config.toml
encoder_norm_position = "pre"
encoder_activation = "gelu"
encoder_mlp_ratio = 4
encoder_expert_mlp_ratio = 0.5
encoder_experts_per_token = 2
encoder_width = 192
encoder_positions = "learned"
text_encoder_layers = 8
text_encoder_norm = "layernorm"
text_encoder_qk_norm = true
residual_init = "none"
optimizer = "muon"
Rows from block 2 of the image encoder, named by matrix and row number. Rows with one number belong to one neuron. Each number is 128 + 24 x the weight over its row's rms, rounded and kept within 0 to 255. All counts start at 0. Numbers have three digits each. After the name is the row's rms in percent of the matrix's.
# fc1: MLP up (encoder.blocks.2.mlp.fc1.weight, 768x192), inputs 0-95
# fc2: MLP down (encoder.blocks.2.mlp.fc2.weight, 192x768, transposed), outputs 0-95
fc1.226 124:132125089092114140143099174176111121107179130121145133129193096124118150129154070165154111106164112132092112145110119112118106142125134115130130084103100093129149176120152124136056119141129143132131127186142150107134119134115126131148096094160164116143119120142153134093122122150157086150
fc1.227 087:122121119174160156091133087113141125127109119150132163111129125139140164108154136149098107145114075096129158150142179099131133093125127128126145128148109109154116139103134136133144164177146140126141144165139115171133113092127092168124127142137123173126121096137133091128140147169133156119
fc1.228 118:113121146110134152181157106136094110119128157124148163142137104140134156153123100108129123140121164115111080134098139096127129114118104152115160133098161119160154168093126127175135096121150150132168098128126140132101136120102124075109106160170151110111160121129150139137139122178165082145
fc1.229 116:169113101120132117124108108096160110141114186100103184116130131141149108124132125129166122142137159151126142122122100139157121127125115135145076084126136143128132141141156111092114149130143150176119117110124121146120102175114102101105128089114102077121173125114149120143145132134145172086
fc1.230 134:144137108174149173090131110150125157131127130114131090150116092100098159152161099143109147138180082103163088117125082072162115131146185115137135132123115133119120110094090113116112081124118116122117149099133158118114123144135168147137155124116108112121124145154151145128164144128168142117
fc1.231 077:142101150119101105126106172129100119137130099107121082121139150134096124097156159090146194090143088146140101095108163164126109113106076120182113172106139138162161121153102120161102122157097123141141177096133145109121193157136147114127092151109132155110088135134142137138125134129147145169
fc1.232 103:125114115124108216123111064145109162160088105151114132119093153065117148138134112163151139120127164103147112156149178134185153134110141174128087153137150114146172124117092127139118142163132107119113122102109128143097130152086101142107134120133165138098151123121126084122095151145108123101
fc1.233 116:160094129147106120125098170098138131108134097128121128115151136092103139124089112092136136090120112144143140118121112186122141134104162110157134127118110139140138113152108127131092146103135143179093113178127131130134128109112137117130132145131107090092104104113142124165139151141167107095
fc1.234 089:112141075107065136171141128178152102125156130154138149123169135110172139122116189067142129130137165129134155124151097105151128126098145116105154103145110098185133112121126137124122136115152163156107123126158134135100170133117127126105105074121123126135115152168132136168142113102141150148
fc1.235 124:113104122063114124116172128112111152173172128096102130114148140143144109104112103084152146107107089103141112142103135151132099116128137128150134133123100144158134171078109139083152130163161134136115142148119126120107122098117108113118149153192124134111122123111143140174117093156106139094
fc1.236 079:130134160080157130098124127085157150126153181150117146098124108106140154128133102160118167153074099129144105134104104105122085127119144131149140162144115115112149132163112142104125134121120128150165153147163157146140141100135093123129094134113164152171136102119121122156115110139125132143
fc1.237 105:149116112132142112090152129141086119129149129126139135116151133131118160093127142113132138134126117137118112140150096093103129111130126138129153179113153141091147138121082089120129141159121119144155153110149130144116130108124119136148116179128111127110104075133143146129136108195133134130
fc1.238 103:189117126111143133116105122149150113115137125141119093100156106088163099112122128102126168122113095108165117147154086126127100150107156117149184121177167117112130162119145110181144125078095150157144114136144104163124123180115110092106133078120118097090118089109135095082121098150150135148
fc1.239 098:170080135182106129140082160128169115129137153156177142131133157130165110113133124133133166155098135168149134101134139146122128150131138149151125167121111138106100141080127084144099146111112104159123180118119094147135182104151106128101148123134075140124137161088110137087116139146099099104
fc1.240 132:137121156089102151145115114126166150143167149132132065140113138130080181137146138119131119154105171130122144114108103145106106079092127103130145166129155109112115120120144132135086112079158125118126088135154070146150096166139127089076120108123152081163136136160143108121141114139144156123
fc1.241 114:149106085105151103144137126126084147108084101103095109155109108121140125110107137143120141113131124099170142109112151189150112077130159137115109132130128111137150109160152111147105102127114124141141128109148110166096108133185125097132117123131129108124124105107106138154088151184089112151
fc1.242 130:184123146158134114128133105083101139148137152163093165129151136187134129133116129133126153149105113088168141095070115135147152112161165158145118111118131114120107151111134154149161132110147113119108150137118118140098126100124121125169122100150094129134130125125120136199100152113132109121
fc1.243 070:106179112139134150143143085176145151167074114117133124158146061105114135109153133131108118106140139159098125080118105099130076134155126145103135110122151137108125126115101117166099135155104136116150145123101121112137124119125133147085098164134125116127115172099172132083148126105148132097
fc1.244 098:105118116123113096116128127088176127109139183155111130143123134131154140138101120133201142149096082104094127138127114132097128161130182127149161119118072112138126124155110141097105129126147119150104184144137136133134156096087135147143136112124059103140128106128145113145175141142138101128
fc1.245 109:137088147108111108119130119126123126125098122121125125144142108164125164102082088140124103127158127125141152117110186146187164126130132095105108114128128094140108180119167146114111137126163140162114117123145106113101146123149131126140134094144085130116102140116125110160099128110124120100
fc1.246 075:141136150132123104128082120152139143113110116115164120135123151127151119138144169123122129144140172154148149143125155099105159105135137133101095187141122105158156147142143127128111140080171112119114131128121182069127133078171108117117124120129128088170157136091103124110122125118120088155
fc1.247 127:095097120120157118171119123133138111130067140134142158166148122128128158162143105162120140123126134138082152085135127158135170117097110090102149154128154139133146125171113113131062106156089140166114120146135132128134176100122130148142117123104132098119167181130127112146073107126120167119
fc1.248 097:140141099095132119133117100092126087137193138169152151087116078158132126138114109116115142126150086142166105166107143146162136085143102126156110164138158137135115135077150111110181115104094156135086121126116171127154142167149154140134098120070097100146159137104110142123120157151153127110
fc1.249 103:136148122128135147142151150143109146167152149166116138112141128166099127136137133116128153125149099086103171164116102113110120105120157121125112113128104106117133157120136089127135130081152104160095115109082119112123085104157139101120121124163098124131124085117132101088109130081175167130
fc1.250 107:128123092108115119103101118137110127142165067110134170147153106155127125188139147160115091141137149124130091111121132118102129117112116103133135105105075094091133149138118124123133138109122124146131146110145118146147140160153131110181124123129097131145096110136105096121144144182158167147
fc1.251 081:156135119110095125134083105095148095136136112147076173141107138170147093128134089102134113157118148111194134125115139131104176146105110142124137106144137114134137151148129110175114102146149136110113132168145066144110124114102125122148115086110111142115117162089141100190114158107138169116
fc1.252 125:146155109120117164102098123117129121105140141081125160115138115116111115140156150129132155179105141141103126135109158105150088128126107089109095137125095147141154132160103139140173096156133176120092091137120131118148151116107131105114109122099146091138143112096093129085132092117107159147
fc1.253 077:116128109102155113148096130135117144144123151098069135144149124162145128145155136113110125131104142107137123140119129116124171098083157106149118116119099149105128111163128112118156139118059123112116121122126133148150102074128130144134168066147139151110127151121153140176125159147136144147
fc1.254 099:101119085124127135124078139165150141130158134109130144140144152141096136148113118116137144112149148099140132153146103070119127119133131133107107074150131078128163145116130180132116135138115131121143135146140147115115161148125108091117132111125117150148087164119131091105144115074120157117
fc1.255 093:119132172085110128158135102163145145131136129134152147160173100098147123128133149097142180140100114168091130128183098132134108133141131142129131089093128154117136120104114147147152131147174092118150146126118148122173132130109106103170126122159104134114110096158152075135113082148134121142
fc1.256 074:112142124108121172115127157113108133086102134105145145159117092095166173165134147110158130129169120152077121114150132143167147073131121120109100149113179097135139117118127150143114098126120149108130119177139139133150119109149146100161146092136117121127152163088172133135100154111141119101
fc1.257 114:097120137127099130110173096152106140147144091137154135128088171122097149115131174114118140140140121131116077141151100103113171134165160139128143143115155090123170110163148153123115157117127172120120092098145134165105157094157157113130134128099153121095145148133136100137155152103116159168
fc1.258 107:166142127155117183139112111111106139123122121130103087125125161131157122098121154114124114135164123088147141116132132142146073151118135118094175128144123178157131161162131117142113118094141082118146147106143060158138138161161131125133112117139078140129130107118108135156115117126176129141
fc1.259 117:127117149097090124122116092128166048140073162154097094137138130169113160142117135147177078103124158113170149091082124141088129141132098133085116125089157134141126123117095112128146150113130148160105113173123125111086112138111117123142108136149113125146121146114117106124137153108099133157
fc1.260 071:131096155173135100128125148167127162149117106130121171146145102150137159168110111097134069133104122147128133069133099161085109111156106125112117138104107134110155109086092088132123101118124144101155158107133146186144092069117156165161144088125103143140130125160118159092149150111148080135
fc1.261 067:108104104109161124109149127077128107117166133133087114129112112130142120110129141070115115102144124106167126117135101116116126147110137150119110125162100124119171118140156156112143135159135132093091134126156105136094130110129113118162162152115135108103180133109128114132149127101186134083
fc1.262 097:139151124179122165121106111177116126179140095117146147109128115121135113139133122125143128128140129145096103121167106101111148126102109149145051109134138092133161173082148132113143116103151124125145109124103128111096146131107136108160112143077120136099145106108095097145108130099102124105
fc1.263 111:140131087142143122073119067101150088136131135123142120109131217125169150144148115105130108133123140101145076130171100133080119147122130176121175142121135130164144154125130135123151147138146133120176118093158138111087147121102114152107136109119146129133092099176120110099149128089138131119
fc1.264 105:099156133124084140168115117143159064122129119146128118141135086117154111135098090106094133150119121100158088206124137121142130167102132112170140131135121160143135098145100136145167133172120127147109145131167082153114125113154154148137142124143115121108110074135110130124119122067136101174
fc1.265 087:103135106096144173181075144136115151134068146102133142142150100108100191073160107135086106097123129128130130136158118146161142094142137102150114120160118164126074149097115140160118150146169113147114109111118168162147145159166138137086167114138123132155159096156120119134118153122120148114
fc1.266 115:106116132101139117144141125121129134122120140146126119151173143138117185124138162143129132110080088128119116149138114090100146118122099158139127078063098097094146104161127129127127181166122131159140099176172101123156133116113127113140141124139130142133107158111122160151110182163124144161
fc1.267 089:133150145087137145129164118114145099150159177094131091105127125137133144105169101116102095156130117092170124156098084156116092140138128094133116131093153140092106125125142144117157135135081163196122174157151119108151157179120122136116107148159125097157089115172112122169098129171108135129
fc1.268 118:107121153113105113152121127168106156129095143114108090144108135139147129093160064107105157142140138129124115165153147138171129123126196133117112112144145141141122116142123167133137154115107145096092094159110120111144075138152113111133152151127096085130167167122149112113116150168158104131
fc1.269 075:142179147117106130164127120117137118138126097097136142110161104114128129159143141100164122102126145155119145143155125077162128088083096119145082118183174111125148134090128122105128147106089107112174132156155132159108100118139181110137147121108137116102164141149110133109120126131131125137
fc1.270 065:140129113114101151123126170113143122092148161132121115159153101138115106133102111159116093131151117113058111160186105095161147089136119092107120133142086132096104133158080112139138142094130161154128118120134128163123118151157152143165129102126121150159085106135081082111082169127139140118
fc1.271 116:080115087120111157114165124114176108160095102153128141087171145092157155130142126152144159153101072112102103121132140116126130140149140146109152130166122108128115110125135114144115170101142122119094175154159154129154142141132074123148111108130118147209129144110132111110135141151140146152
fc1.272 095:121129118108134139091132112155139115112113104141098122107121120123123150159128130094133170139108147104120154193089187126142153153147191101091129150154100150129108118156113132124115164131123098119101163113126125115113114103134136127175133140129124129187118137135122137083125136135130159152
fc1.273 113:131106120117137147118142132099135110131128148113110115136147128133169144121178137118148142111079105140118088108202104169156138075126142121126155176146135139173126125140162127129089121124105159142125121115120117077129098079153152135114143123187170162100110090101141145060125127099124151116
fc1.274 099:138142111169107157135123105156119179143119070137124103169136107137219106141088104147159126106124134133097116136137109137130138138121130181150061093136123135142148119100132140168159103093105129107144165126164125131114136125094153129164122128132086114075144160120131110116132128111118142141
fc1.275 115:137086124147108145143150118137077127205135140065136100130080125122117092168119155130144130146133120114150117147140091146132123144154143110095139151179137132174111124122154132108094143141119106122112163116133096122177121149096151156143118156167130123149131145128116109131154091082145149117
fc1.276 118:167140089140138133128088136144132136131127153176127149114114156167132123140124127127132124105146138134133143170121143113113101111128152119128117119081094109096106126130066080114132159144100161108082114162123157109141124123149130123140122140134142106168153084078147087108121158140153124167
fc1.277 110:137163138169105139088130119087119118127144150096132132121101123153146107116119151150176107121116124137132123141115134147132146111164079104124138141079119121134121142121150139135083171118085103158133098141157149084143157119114140110137101193117172159127113121090118137145122131114136151160
fc1.278 070:093121101133105116151115129103182144131136127139151147155115089123147125114128146130135108149102097108110051126131141148178131139125142090122134164185120162100148120111107103095118169122106144127141121135127115128107145101125127127121151127112140146112117128157122137173124152130129153134
fc1.279 101:126144112147094137136145138159114120131146123159103105147158081108134164102182111103106122148085153136173149098140180114109137118095059107125076143159149112104125119131126113121125133127146127097180084146115123154138147146123132156126111106153124140121129104145104084132133121123125098139
fc1.280 083:138161124133117096141088119105079116107149154101131130116167134127144145119085170114178084145119094162139159114161108149172156105151154121099158143137140100119136142091128112095126126140157149096115104132092100127110136135120171175084094165140163145137166138150129146140103137118122139075
fc1.281 145:104116163178138130117168142129118167109092155133132124149104139106097101175147104099154119119117107133104150115163091144093097160095112126135124097118173169135106131170093149118125136090117097144126102144118092163132125125124111104121133125071159134134152112155144142158102131128127142141
fc1.282 075:147137115146116129142091101146121121113150100109125104140152125132154123115115139098129164158114120141103164122144100130122123124115109135151126146107125116150099157100125068131161159160114128117125076089164147077127071095104117167144134091115122085114151194152146125153134126167129123140
fc1.283 125:109121114154114094092148141112095096114171165166095153143158129131169126119147141093133122097140108114149110118133099090138130104113102167115134147176138114151146083174129089114175144121136110135135124120126123107169144096136098108114161137096126137107130126128141112145167136172136090149
fc1.284 103:101154163088133159140142125131169184115146117137122100107133137122150161130120103138139102126096152140160155092132100188130161106140085174121134161132125126113133125176133111181160136099108128113106089053133103151107117136114110113120088144112122086097104120116132101126118096161099133192
fc1.285 109:131148170087123160112139133101157117110133169109093141133114144103121156126111122116135170129084100099128180118122118173105119144150090118144136128122130133090113144149138095137078088141056072113166107117147120161147125123075146150099107121117132179151133107115125138126166123158133149139
fc1.286 124:108095102157112076124099121139153146119151166113113129126130129130086098132155126121142122147116139127128133128092103176087115168140135178114147147100130125102124127149150125129187114154159119145104125128130085102154104130137161123105146147119119125170130106050132119122143141124127072140
fc1.287 108:130153097101131098118129140141137098092150102112085112124166091135182120155114098150122153102125112132162132159118118110119116150115094126113124135124125119107159166145155138119128124124089126136091154151138129109133126121085127121127122135117168116147124109074101081117113096119147148171
fc1.288 095:136130101118148141161146111105162093118139118132167126121120097077159114141122120124121147154129098155110130147130132192129106103148177138115136131159098149128105107107148150088114166110108147098064126125144115134148182122186110147104128129141153152089123106136115096077125172098106120146
fc1.289 118:154050116111132107186140139097135112122142136106151142109116117113150131109148125136107144128129109131128084117130149109155115123139122136131130133111117116126108097127101099147142111196140163108147137102123165137109143158126159151131093092150126155132088156102146127133151097143147133132
fc1.290 076:153123110129140129141090114156107137125139172131121152113114097112137141178107165089123123147159136120110132144115136117120175158126116115128102103151121133129149160094154109135118151162145179098145077147144119161064124159105128120122078086124141115148094151146121128086160122133106130134
fc1.291 081:145065105104108138109147144107144161135161119094134164118157070148170105110123118091147101143105115127124144111104151141160113116101110097128127131139125112140135113129093161167158045165174165092147143125123082142123086090120175133135181072111096141121125121126139117130114114139113142133
fc1.292 104:127088133133106134103100126071132180099134121135108131153120137123124080130122114143155092107146137133192108135152159138133092104097100140136165095111116120124187131154151130111103131124102070094114136148140110172115171119136144120161133138122124144160125148135079099123106090139149120136
fc1.293 067:177173121169156135165101114152124077086128121115096141095168126121126134135152129131093133135107119093147121145129068171148129123093131110157118100134144112154130120165110166122095103116108097095158121096130133139113145135125137114113084098122128119109125101119134137128113134129144133170
fc2.226 126:141107071108153133146098119128148117139114098132123122153133112131103107114137152134112140109156133116156134111143101097159174161161145132087117122143150116179113163173126105150111172146111148114108095096159135122128131149114130126110125168128137095101106176155102141137120136117117140098
fc2.227 088:096115102123104101139154138084151159177122092099170160136126136106101111154089130152134135090126120109099135117105094098133123123102120174099112132142141136146143146131148102132138123118144113160178141070170134141105106149126129182122104136152142168097073153142131154142147158099121170103
fc2.228 130:138146146152138107136135086177171155098097084101132112149150125110117117125155145095086114096151091146101114125127099157118098118103152150112144118147085093095131124105141141168095109123130172136117161132133102138084123124186129093104164159134123172143086135112141118100118107130104135095
fc2.229 130:137172145156122170086107158135126151101153110098118158150109153146113162121114117146079155101144138141105096162141098139120159106104127149149114115118136135128158116109164118138105100133094134141137101100119115129140135127199128146133141167126136112109105137119148104122116109110085127152
fc2.230 117:100093098153115111133156125119119152140104119096177112121111127130127108142133131145100107147096094110127139145120140096169080133131121120159125117133121112144117103119164142099139112132141101109150121141112150099125134168130102121148108149119187131141135139175105143190141146106138145126
fc2.231 076:154070122134132139106143121149137117165136138119151138094157173141159161145089149128153151101189125093113164128092125169074126140159106142118169132159123154118117157122126125122129101111110158106109120149122135128119156104114122141162115103113159163128175136147164162066112073063126119084
fc2.232 100:117121115133094100137155185151119160148132125101151162133139122124114142157142121118161090111119118138143107107130134105072067109123130134088158147128140176115098115125115147104154145167118116193147120105158165131096125150162123173131085154132114142112149158083111172125143151140112125124
fc2.233 107:124120133186125124159153142145138143121136105107117108137155132137141138120101140173126109114163094171111139127074170130139123135135164147131153132192119108079090113128131165129105115154097136093100116135082130096129119140148158092145092108142146102141109066105123140127130141090159175127
fc2.234 085:118119121142148104112099144121177100146156097133147123126133111139109164163123133129148143138147111106102111105113121190127149170099128120093111105116124118109142151122137127108092099123154111130145182136153080138133104087113128062126180129120144125161123184108145082122119128122164133145
fc2.235 130:110119110157128134177119107082109097178146115159110131152134061172129129120105140124144130140141135125111139154147110093137131126172120121108115108080145102152084120185145117152127156105105130098092110122141134126129145165136143137110105117134112168142163136168107136111119154132121146082
fc2.236 077:083118137077140131125122090124125159161144144099092143122137148118142118134116117095101144136118144113115127126123134086131133056144133119178138109107118143131088108129151100147082086113137165167149105121136066134113119132128115111128166116148096096163149122149061132157102140137141122098
fc2.237 110:147095133138136166138119118143158127136123124148123099163093121147138086155070105121121121104088167128120144121122133144087125154141146177120145108121110080181136128126087159156116111128126138129126149166102151162099133134124149115128134062106177102143129140107132091131138106139098145129
fc2.238 113:124136152117113159108128111150156112135130137091122148150110142123137086143115129125094056148141155116103144158166137160110122098111170116082134135160175118137089125127100112139093145098151149157166172115099114113120149094128113093120138156090111120175118141157129135053137115131086084147
fc2.239 101:154169124145137106104165124123117166120131167096146127152122117131086093111135136109180128155131121136166124106141158114131128105138114157117102142080135138167115113067122179111175108143107175149206126118146103096118143120143104107092140120103150149139123119129176113094112124124122120139
fc2.240 147:088156115090077127140140125146119126116074118098141201142121137098129096128135151133127156141127101129127126160125121110136131151154107151122156141113131145165128140128107117150113138166101132113067121165148137147143116156176135150143132108072153099090154115087113143100091118138134139175
fc2.241 116:166122160164142096145139080150132156101134183108145143121153136119129125151110138102118134120125099104140144183156126112157134129097143144135190128151119150127095127149112121149173110075147163124141130149110100097144116119105121138148124110131131147138133146152116143085118117094108085136
fc2.242 112:153115113105161117118123160130117131134147079107119130157139139137122074138109125113084100130168120136133107148139163121076146119112139130142164125108132102159140103097140167125113130187071151094164101118154126134088165110128121060119147126148115116131143179130141099163131113115154123102
fc2.243 074:147138118135096131139132121118070148181142177135167164139154102149092086110120122093087103113089148146124094118126143102110152147158101125141139149073162164127132158112113107166160091072120179116122134112153124197115159114097144109143158132165112117078186109140129132141119115167100120134
fc2.244 104:131125160089124104130150114124153081150128128153116131090130163165105114131101118090116151141136164134139132090148126078155154127127135160123150094144103157101126153117170136148078111113094155137140085112095127123092124081100132090125154187074164148112116132092108101122175123124179114120
fc2.245 093:190146114136134125119098115116111130160116105140109173162115134122177113118120124113115114130210134121129137130159132101130145110132115157131110167123113134124127142133123116127091127119053144118167109109148161123102164096131163075147105139160133129132133149104142104124130132118135114118
fc2.246 071:114145147166155146112148113138143106168118093173113125129162165136114128110100097123172143125118143134122153119109142144107106148133107113118132142116133105122133123127148107107134126088140098138118137130119114132130164169099119108154148175069106116114135183139113119114113124144127167135
fc2.247 117:143132149121121128135113100144102139087140136162109082153084137119106116151127115112127097098181123135120123145147122122143143191108143170142082128124123139102125126096067122149137159086103119128183137155123131123135119138119130097150134095161152107163147135133135136173101110082135146118
fc2.248 102:121146112105146114148167120114162150137141099144137101112178095109157085145121136156116129122140116092128128125139176142085126104165121103102154153084159094125112115147110128112079083160160131116139134122127122134125166151098131144143110157125185129130158092106166145111129101107145127129
fc2.249 105:155131098120115109156128155139136105125111134122108100142141126111142100123140140095129155131159145179148130129119120116152135147146108118156150137157143096165124145133130144112080138131101117124114127117110101126101178133137111145131132139133180162183110150151141135095111141172094108113
fc2.250 110:131101135127128108140148161120127147091114155113116177097147109093097117114111113144122117109154117148101133160110108139085139137136158102133157116138184158113128132180183121095137126060137160144155109102154123136125126155126121097128122115111159148115155154153133120172149102130090112133
fc2.251 071:137139117108123128120127130093139081148139156089124107106077090157142127148168147135143107087165108145103127157151113124121117106118134135154149132120140132092090092120142123127123132161096203105141117137096137124081136126163189150158102112152135131147112129140099118190104129145135116092
fc2.252 125:121111108134103183124150102157124109147173145092115075131130156146141082100136126146144158114143124136110112117117097096119178139119131115096113151153132125139138104131138124121080131150158124150142124149170099113128113124142123137163108106182154086123140118118093132111119176137118111135
fc2.253 076:108096139178146130151113108135155137127116117151094137152085127108153136128120154156111134097122159110131144111131116139133135125151108142144101157142076112130133155090144129160151143119148113117191155158097129149076112161105151082102171135100093116093100131132095131092111108134170100142
fc2.254 101:157122125133102133112139099138160151172129103132129091105127121177151148109102124125098105146131120119144070130121164140161114132137144146168101137138127140097160154138118135108168112124177135104107122164124166119103073091185134165137123117134116133137136152169162179140149168156126135109
fc2.255 100:123167171166137093133114129150142129143125147151105118108104142113096127141065157120101134145124120109128153145128136094113142157145197167095131118126119137131144154098147109123087140122118140118133112104129143085111098123079124144142104145133105159100120133110143120153148127101105074140
fc2.256 071:117146102129163117156138106125150138135111139126095144134119122114169163122128157117121113092104137143124107145133093143134088090131093120134137088134096161112123162156123099135132163120174126123101140139119108160133124099074132180098146143136090141119171127169133150125099108092150098110
fc2.257 120:116118077145110119165109158121143121104143142129122093154157147134138151141183137157153141095141165108125166100104130142137115126119122110139117156073113142127135110157144084102123154098090077124183126139168143161123168125093078168156154123130169130140133105136129133075128096115162129109
fc2.258 110:101129109092164143098141124089153136159129139108202161142084080139102119155096105112100126178153142134096133128146182151122136140125129130096165108129109088111113094114113129101120141160080083154125132110121118125143147114130114118122116128128086115140122078166108131117126130131131108117
fc2.259 110:093127106167177178105131113141088135139113137116146141151124119148125148113126085150126143140137100153123136159145127103166162109135175130154120110140154087094124163112150118119085108138110126080113098131139119111058120120111103122138136139140099140147128153152159117136130149125145111141
fc2.260 073:132154085116123150118171182131134130149127142114178133166089134099144133122108143145157175100140158082132115130131123092142119152172141141124136145117100095133113131133140154096157150114112088162129161128160149122129136194146154125105124155135100121126135130112111090110122147107136128127
fc2.261 067:186134114112152167163121107165093127167096146122123143134111112124129121101140144162166136126141108101083095141134152126118139098090132106127149128098147098138152136155134092109119118100137132142105129094077154118130173092116124118113108108092073131139114134081158133136103111128113085111
fc2.262 099:117124116134104161103135176120133146133120115198136129115164102146142119142101103123112162148090081122140125128116150148107124156142164116142160160094103124119110128161126101137136141138145142112153120140168163155136093146166127145094122101159102121098168117169152135081118165132132077131
fc2.263 107:120134150133134142139165148117125109104139120117105130190126185122105131138147123094115134090141135175141107168093099091089127108107089160110115109087083147096138131126071159143147110109129123120104161137090126147154166105134112107143118145103140181130122138122116125131113128116122152118
fc2.264 104:112116119166137128083141144095125158136143135174114119116132144134110134121123139175131166126119131112142159111154134164136083124174138145088099120089139144174140138134143137115114128139118135137142088110100115105147152095099103124115139075139091149125094099104137112159169100123146101124
fc2.265 085:158101143152114118117121134114135096132161086112132123151147178116115065155144105136112110129109120096164083146120120111115106144159134148135144102161131116142147136155142126089112123097133113108148142138101155115064135100135145156118103156155114146115121118105105106149107151107132134108
fc2.266 112:074119133114126099112108105123100152138131122145125127083121131093100104113092129155114170147101116128147143128161124150159152130133140121130096138128110147140171115129147153099133128111180090156139136120140108104139081147145114130126122168129131132110109127129146159098152109096120138160
fc2.267 088:120151146099134094172147135145147108112083122132139103127107132172101073168093134135138131108114118127124106147144122168093160112177122127138142115140135071123115137093117096148121088106106103072132125160172151140084148150115166140143124111107143152113129102136172137093133080128156125149
fc2.268 124:108087097127119128106106168104129107095135147137138126145124086139123110151152175142132138135127119160141135137107159116137127142108136131137149071142151087123085127115185106140129105093143123104148142112111105142135098148134113091128171082134144123086146103151120093103114099091150157142
fc2.269 076:135125122103085134125159128078124097122111153148103144109172104132111158154131162136167105131119120120169124121105132125132124109111150134110113166120090147107121149077160108093113086146095108155166141115155139098162111135149146150113112115156128101128122162111129084122137167126114119142
fc2.270 069:127124127096099124149169196101128143161085139132125151158145143123153151133151074089141127177130167154150152091110142166106146137153085175147106159088122119132135140104141119100103120088136140175138153110127089146137115087125125120142119107114161123132110143119161129145166160136110128141
fc2.271 111:109119165106116129150158126108167098098150151110124119159119159170120131157124150158073134138132118123147134135135157104118124165174127122145164142108106134111107176112133159153125118129112145132094153123138108124083125118128109082117149143163153096139145191117139138112159091106154085120
fc2.272 107:100150152167143093147102132124158123146138108123133144122166195105129156096124120124111122167169118111161106147114140148145127130102099103170148132122106141148137143133148180178131096149089134100130147103136118127124142096110139145112087110168145118137109134109168136093122128113119074128
fc2.273 121:163098079138132141106127121138146119096088138180119111147147110177149107113125115129083138109111155103154150158070102146158129128158134128136116059134134146124135098135103132098128162117172121155094126102083115147148121157113090134110122150126131158152137166186105164138144110108135144128
fc2.274 103:130123127175095138141155149118101131142114114151127155108127102106101105106128125117082125143120092111127135131119151146169123127114169106137164151071143106126142100152088108157146138160132114168141128124136166128139144184132131144128147138142089137113158114130105132073101190151128111163
fc2.275 114:134116103119126101118176159129129139154150085091175152134109097129133111107138135104118154134127166109142127154121106141116125096112117089134101125135179095085173132177116186085144107094162108119134128115154117102094131111111113115126127143116106083114187106137171185109118110132071124120
fc2.276 128:113152113162129117200106065145130151135126135104125135144132171146145124141160118105140128124112076122162082147097113134139124149121107168119137130105173106159129109140153126133121096168183137101109142122116144101082126151133122117124129100167129122070110099129091107137146140137124152140
fc2.277 114:126171125091118083142102139156084134154178121146143157123148136110147110182147176110126147139118099142123150133094135153113073161122102131135114127137157121092107083131138139145118059150109146122132149114109111120142134165160141131112135094146155107111138149150087104158107129172100137110
fc2.278 069:189116116127104134103149136117125126092133112148106099094150135156096137152119115149159121141124132111149169112160163119092135138151092125199113093131149142149110107131136105149128073087110135108150119111114117174108129159100126093114117108124104130123122152144158163130184124113138154085
fc2.279 104:075146133126131153095117133109074085104119139093127128133145102075118125138120169114139135137108131140148098122109125170113134135113131135107117131137092125119129154103145150157167139111112137119136094116137133107143076104126122171088133090126223127115145145138124079157105139129145138144
fc2.280 075:124106161136126115115156111112156118158145115157129093113127125110065127166103119166134157147067131104124118130127090118142098140109117114127122162149144119082099114146097125133159180110107135138141134149212107141106152105086146118092116152124144118116118138090173140179135151114148142112
fc2.281 120:113129146133124112102084155168103110122156155142153095126090129114120150120114088137146095145163185137125118080165129119145168153116142145144125127098125134125086116129142090148092128153128124131155137169136108124128141119154157093132138127137099051094156171122113082132106092154132135129
fc2.282 078:126146123096084146110142126119098147131140107168108148145123138148111126144141103101147061116152132087175100169149134171125081130134080123133147132154131162123109130116127190131119096099166130109112104135122098182155142111113156117127149124125105143127126124142086102112092133123197185139
fc2.283 119:100139137134132110167110145123146127129088155130112089133161126111148163131122129158122157169136121066146111146107162130109119120106160117129164081136112124173113121120127130173128136143134111141099128123119104110089155122111140108109125195161118127116141109143122120090088112106131126145
fc2.284 115:137077112139124170168110116113131215138128090112160084126158132131116083116147096151084147109120123172120183142104116124129114154092144126120126170108124161136183103137120131121130119109121084118117137170130122116182108131122107108088137133108144141113147126138090122136118149113121113093
fc2.285 103:134137127098165134115106107141118129151169094073133153120157142099129131124164123125138122158122147123134117132149111146105095122087142128152104141134102126110115148129093091153088152128163126179117154130154127118174085162129141106094130132077131053164155107146118137154151122142124145108
fc2.286 108:182128140122140159138108116119093137111141166123159091135169104086121122093088168163125130099122103135129149118162133120143131103106150089174119135171129145156095145095126127137078128105162123135105081138115181123125101154117116099142105179124157146106168144119133125101163086112139158131
fc2.287 104:164091125139096140189107077117122140159157118145125133142126193145148114124146141145133132103174114124140115095129106128145099125170125104097144125107132114139151180155115120121121146128147149111091140085097113138127155124135133154126113159144156094119077125141123135106136183085134128105
fc2.288 106:078154142091121163104121079171148111100132137116087146101151134146119132159139135078130106151116132142144133136138167111118131113139088119132203148157123186130163134143123124110155137112131134117143134145123117152143180106100079141108108029138144153146111162113119160093128107114148161095
fc2.289 111:131112121153073129145079136129146123103136119161147106123124166088184131089116089112123138152167168115130150112145127153114139151101164117147153106107138069109095116144162134119079120140139109116149140170135166120142113092133080091139100100135133120138142090145141118151103084156138082116
fc2.290 077:119117116090121146111128112135168115144102091103138134135117123095116097122126142100152150168101116089123158130108117117109120134118118173098161118132101148165128139123116106096154124107105149182131068097123143169122144081146131153128090155112146152100156130111149142153145115107164101129
fc2.291 073:139102152113109157124140138058152129147185146128089141131111161111144146147118113101129114199161119138135131108144102161097151130162119154115121135121072137112077129120114104137141104127120154118135108147166123114098150109111153122162122081140094112127138126154125143126103146123113174099
fc2.292 100:147173113109145107169127112134091130147144139129145104120136074108107177124162129086140149133133121157100078102113111095113174149110110096085130166144114090158104130132145123142119126137089164173142138126123118114136133133103138154118154159112092151098104104116111175161133155178099115116
fc2.293 067:132098145134164131106155110113124141152104130119178068108127145167106137133139143145149130115120137153112091139108122122094146113133175110129133148136117135136125081114101147146123138102172150192053145142157099172103132141150092169111166145107127134106104122099145097136100137154142133069